Weights of a small contrastive image-text model: text encoder layers 8.
Rows from block 4 of the image encoder of a small contrastive image-text model, named by matrix and row number. Rows with one number belong to one channel. Each number is 128 + 32 x the weight over its row's rms, rounded and kept within 0 to 255. All counts start at 0. Numbers have three digits each.
After each channel's rows are labels from the 100 images, of 14976, where the channel reaches its highest value: "lies over" is the class under the peak. Only what is clearly more common there than usual is listed. The data: single toy objects rendered from many sides on busy backdrops. In brackets: how many of the 100, against the usual share in percent.
# convs0: first 3x3 conv, stride 2 (encoder.blocks.4.convs.0.weight, 96x48x3x3, each kernel summed), inputs 0-47
# convs1: second 3x3 conv (encoder.blocks.4.convs.1.weight, 96x96x3x3, transposed, each kernel summed), outputs 0-95

convs0.36:135153110109108125162215138146163129100139125207128160147158112122084172117151217103133132133159122084131125154132115115129216136136084138128123
convs1.36:156138185119085116138103122126107154095124122116113112120111111084110144132120156127078144008136139125118117150139147110078046141087091122125125145065106147147097121169158153090145151072120100144115128119116114105156127135094122157127116133131119103145137128167137015098089117135013134091
lies over: part in the second colour (32 vs 2.9)

convs0.31:127137087111114135188175138112174144143167130225116127149158114151028163129120156110115121140087168076118130155131125138101175145146113167141131
convs1.31:129164197107114143141133115120109148088115117121113124125102089094105118154074171148059120065164101131110127129110150107088049136120112128122134166103106142148111108143144115096143159083154101122139085105124118129099114167134125174115123164135149132124146144172121000113098130149000130098
lies over: part in the main colour (39 vs 17.3); part in the second colour (28 vs 2.9)

convs0.43:102090172106100111104130101135157098120135159137115134089110134100123193065102131137105160085107111129079102139105178023106128122126060137126102
convs1.43:126107100116134141130117166185102124104103148123053148121127125101140123071109118118113130079141114137104255136069159108124155111162118142114119155132140136161098148104091101096182137124157118101157131128123153107134134088150100087133133139120053126122123074100143134138206052134123082149
lies over: white part (42 vs 0.8)

convs0.21:096172162105151061107135110112179135081149108130152101117090142100114127067141185060141125032124149119129106121131115111092156095141099129140088
convs1.21:136126108140121123131125102133108115007096103153130141108146136097164122107068125143077120110150172108121129158160160153080102119143118142066117145106107159187116122150111125110077127160056078123100200158135075135128091105115094117122143144164096092179123121126132078094020119128099117143
lies over: part in the main colour (38 vs 17.3)

convs0.81:123132068145159106180132098110111108107105117184148108141105069119097213151138134111133122086089073108147118155153110137125210185119136122123090
convs1.81:125135132064056134146112106165092089152093120102118102101096151093119122136135134111150112013161146129101103141119126084158090148094097110137097126052124144134062114110138125102120157086102120118136126114125107112185123117152078142095084134131103105105152125121146042130085086141026098134
lies over: part in the second colour (38 vs 2.9)

convs0.56:112132172130116120092114123157086059179162099105122109094099140098130147142067132177149185098120091141131113169065183102111139141127167107081085
convs1.56:087094129048120154094116174161172099160123123177141125143138078125124137078095120162132152161125000132152137099130112139137147121147127072148128140158111138127137146118101006140136122150170152113148133061128121112100113121145142118144166171111164184097089118117145134104140155119163130104
lies over: orange part (32 vs 0.1); part in the second colour (28 vs 2.9)

convs0.40:127143157126143119054051112120130095140114184075115141106103114095162135142118093086125156127093174153122088107134083121127053078174101140099099
convs1.40:092125078209199145104186070190138138125120113112123114107122109073112134137114124140139146185106140120162152087101099140106149051145162149175104140165182112119139104159100129138088108127082125127054134168168134121100099141117113126138116180134118157137146160098095170148040120161161168170
lies over: part in the main colour (45 vs 17.3)

convs0.68:083134138117089111210168115149089131146132125189092105128145151146115103124133158077109105127163119114097075198154158129086206131105111145118088
convs1.68:149115173099050115141099099092090124132132129082107118139128128111106124153147139106114121022144123143084095144138138091096125165081089071097145172060115166125106140134187160114122141085141128157105141114118127105147130134129122155147071079147115091096148123142122054117115105103038114042
lies over: part in the second colour (33 vs 2.9)

convs0.29:108133157115088126176166137153166146119142099189096142134115156178096139133171228129123109114120120059132129116151108134086213126139098149141123
convs1.29:157147186129113123130098119112073130065115120108092128145114067121133138134089164140087138065150117124112123140150135131098059109083134135116132177090129140173106127153139174142131153112121086142136121120155099158078109126110158166128116120126109112141147135152124000088134139118002136092
lies over: part in the second colour (25 vs 2.9)

convs0.7:113103174104115120089083124147138107116130179123123114077116131151132182055106128148113146129101145144070120120112169034106092106131045116128115
convs1.7:134122127141154150091135174197112137095114150122044144116137116122145123066123132126146123114119103145108255116062146113155160086153121192160122166156135109154121149132100127126170123136139139114162121134139168117131140124148121100127118171115069159131139110121119130115189068169140104165
lies over: white part (39 vs 0.8)

convs0.75:154109199114112076126129108144149112091136147107110098063140173158101154045137109149117153113151153122121131066139131171132104145080054127161097
convs1.75:090134137093112140108119199178044111114119191131117125129130127173116093118126083107127138135110113116088213081152159144158129142143112125106135158115153129086125139116119155147131099147175163125182100078122154152116061151131131115165137117100000116178126162123100161117191132118119094129
lies over: white part (39 vs 0.8)

convs0.67:123125157071123106117039097084147111158105169084106136103122144139119100150163055074086150104114144107130095124110097137130112118168105085111060
convs1.67:143109088185158095107145068186148103148128141099132101118104120085099152142156140107144145164110119119131147116120119110086144073118151142163094124127188098065169113162107143204118120090072141141046134172134184162114119160111125125141074109105105131116158173131078166158045133159148181172
lies over: brown part (39 vs 0.8)

convs0.85:120109161085116127142123066142122104170116128151064172167130120085091085133110152137134138105110070159077099140153114167135125077061077142070111
convs1.85:119103133114130146127116130113151131172155125143121091129121124111083104157146145161147116144128150146139104103095077101155106130125144017143110115146112128094135100108124045116079125080168117125146069095151135100141156132043132138083153153048144193132145118132113130116142106098124202020
lies over: part in the main colour (57 vs 17.3); part in the second colour (25 vs 2.9)

convs0.64:110029129087081135142153109143185128156149101163089103133152100180100190135097182161105092159129110110159076148150133150114145121108111110159147
convs1.64:141118138057085090153077170105077096094103174110115125105144083148096176095064139134137165081152037115133138158142150132119105122101126157154123177128132153100092125171140163168170129150136119117094102078178129162095094127148157169138115103125085132167141149172122064112156179149064137083
lies over: part in the second colour (25 vs 2.9)

convs0.38:140098063105118142103127107034089153152120129115131130130111098097040105142148035078128080127084142132123129138125157125126124103100152140131149
convs1.38:142152114126150160144148125128125104142124119076088116125121152121114153108116160135107144151133098067148156130063102079092142084098152141136098155141169061082138084150123109112188130106192101107089123070110162111107120137071177144145050171113105078104168066118098138091199075154180138147
lies over: part in the main colour (54 vs 17.3)

convs0.23:123113124107136130158110110201177106117192070135099128122110095122174078107138224102141131115129156132101116119142120116056126066129116172125138
convs1.23:147144143102194143145130110128116135026164131138140136105156068094142134132123125189027134169116113136170101151125116158083099074130197117081105141152134130162151096128157133142108124121115172144152138081121140124035101119108192112120182119149114165149134119122132119077117125056137158134
lies over: part in the main colour (45 vs 17.3)

convs0.58:140109175087076098158133130144145166125116138155103145127156226146100089147178145078107142111117096103124113124110081096088208163140141092134140
convs1.58:169128155136151138084109104135116087107090129114118147129132044137168167137136169060103133103163085113085089159120129105080085115098128153100127159119150103160148131154128182154163131051045103147127140155124153186102134147145113131096114138109126161074148156132146072106128144087018131098
lies over: brown part (45 vs 0.8)

convs0.59:117161112132145065113122079163125072117139096139060081108085082130145089127087134164108200159170083111154104144138127118145116100131103193110108
convs1.59:092121116074122128131153180172109085112116151145148123105147084160093152107112028164106106146119079136153094114189128124098111110120162109078134162119119177104125093104124127112089153157081151121078125117113096078071061111146142080135163134132115139097138099117181160116127144023143161082
lies over: orange part (34 vs 0.1); part in the second colour (30 vs 2.9)

convs0.37:147110090147132091133192094091109117148126145162134106153106060116076179127131119096112145143099069061137100166136143139118218151126122119132080
convs1.37:127140153076046124161092102163099115158100131118114090112115136078120111124141157113148118017153120134091124145130169086136093155085096116149127134061113159119080127132143134109141165098103122119166139091122113102165120129120076150106104133134094099126156107135142030112081089132021105125
lies over: part in the second colour (57 vs 2.9); part in the main colour (38 vs 17.3)

convs0.17:087193172139141050097111078143136122124136101095143104133129153087091102112093136059128150074089137118128121114125146140104083087129137160113050
convs1.17:098109124155140130110130107143166078060105080174120139088116127125168131121108095122084127150147133143116126106165159151078125148139112124054132103151126141151129132108082112128039110150084086119146165181121070116098086103129055013099151150141137131140110177103144141135059113098135109168
lies over: part in the main colour (63 vs 17.3)

convs0.6:113081159096139097143161105153128118159125100130088045047145101136120145145063136165131114156150123144175074147175132191144122125115101124163099
convs1.6:117125119098110132148119197155050116138132195138162125134121123197078150105102081143142117125119085114143099121152137133144123124126119131140130149092120163080098145147114182139132138157150130128097091054144088164128000125137155143179122128117061121161137129142101137128157182110106115107
lies over: orange part (42 vs 0.1)

convs0.89:110188171099149122108078143147137116105162173086180104104097150084111142126085160067138143067153116091097133103162110123144120135167056143083126
convs1.89:103117102145136105075124100171030107089150133108136135141140146098135076163142145110130153121121198119129128135119111151115123115113135088120114103136151148147152114136131132114000118106101123119068145144146136107140113118093082094129126122126050107163135119131166118129002083125127156104
lies over: dark part (47 vs 1.3)

convs0.25:123124107169097169150091117247107148118155167120090123127103169118203133131129165110196158136111148069136139142132122114122131100133107149108163
convs1.25:106113111130148110087142126156120093020141168136145144113155089104145144126130091135089150143113130132137119136156124133081117082112156125069110083121131137151140112128142148138027144117047132137091155134155128119058127108144083019137162099161109143137131135116149141137070132039146157123
lies over: dark part (25 vs 1.3)

convs0.71:126095102170140095064082097102143106139129086111076141130090148115034124123137063146106139138112112130118116125103147133074104147075149201132112
convs1.71:102135120067120140122117195127135049112146105132113147132124119209119132147109065126070109167108128102114146084114141139104130091124152124083142165157108135078144110066071137117120134140162112091148108104098105101093102110136127095087104159076106091123131103101107153121242050099172113118
lies over: white part (27 vs 0.8)

convs0.52:172115116123142158081065144174152163129152145056121143155140103164150170149085079136121076171099160114172112097150125144116064116114113113188123
convs1.52:125141113113138109058131145121023161111108155134056153168124089153133109095095155084155140167112093125142156098099075152159160039142160175174072118157161074132118134141071141167134140123105141117153082107161172164101110127148120121127121138136068147144104134107083151143158161086145086160
lies over: part in the main colour (92 vs 17.3)

convs0.92:113110155134147158102067135138154147125109201113078149142172152149123150177153113069081107159132119127141049109149087098142139100190122076124108
convs1.92:102112132168150133079169103145163150131151162122077142182102067121094159168122163111166164149111085147130142095127099085150164052145143179183121130138198109135150118135141122134145158070080116146083097173182162145142167154157107143115096168111144174106160175149116114176091131165108184179
lies over: brown part (55 vs 0.8); part in the main colour (39 vs 17.3)

convs0.47:127130147155146126073049111177081108123143167065135120134115146146181143102069065139118143155101142126133099091139155098093072114161101155149087
convs1.47:107132112169191137068165142154138163051118130138099136164130087132158120106097143132113133182126100133136206106122108170137191034153139218145132127188122103139151127157088140144118118168115130130163121147151143117063103143161130074129133202136106164156124137127097169129148112144185114154
lies over: part in the main colour (45 vs 17.3)

convs0.34:107098173116120091166168157157154108084138127125149100095125138121130143007154128130093072136114185098166111105148111151095131111121114153186108
convs1.34:145118139174138119129139147111133144126143216154134156126125118148114064067082112143088142123125071099117118109161174156155113107101090125114140135070097158141109121141122145121172122151154132128170137095123104179142047133101169154170140129171091095187099114128104150106108152174065024190
lies over: brown part (26 vs 0.8)

convs0.74:117147167121139104094155077208153139120157156074120160116096120152194109120127141114191157092082178121132137111143100118076092083117078126150153
convs1.74:123131116089191143111159141148084137071125111112109128097146077147155137114111087143079141159132138103128145138142117150087096068112207161090142129136154080131162097109131151123100127166092150114156109091093143122013120140108119040113151134084078114149141097098134171138160129048178131137
lies over: part in the main colour (44 vs 17.3)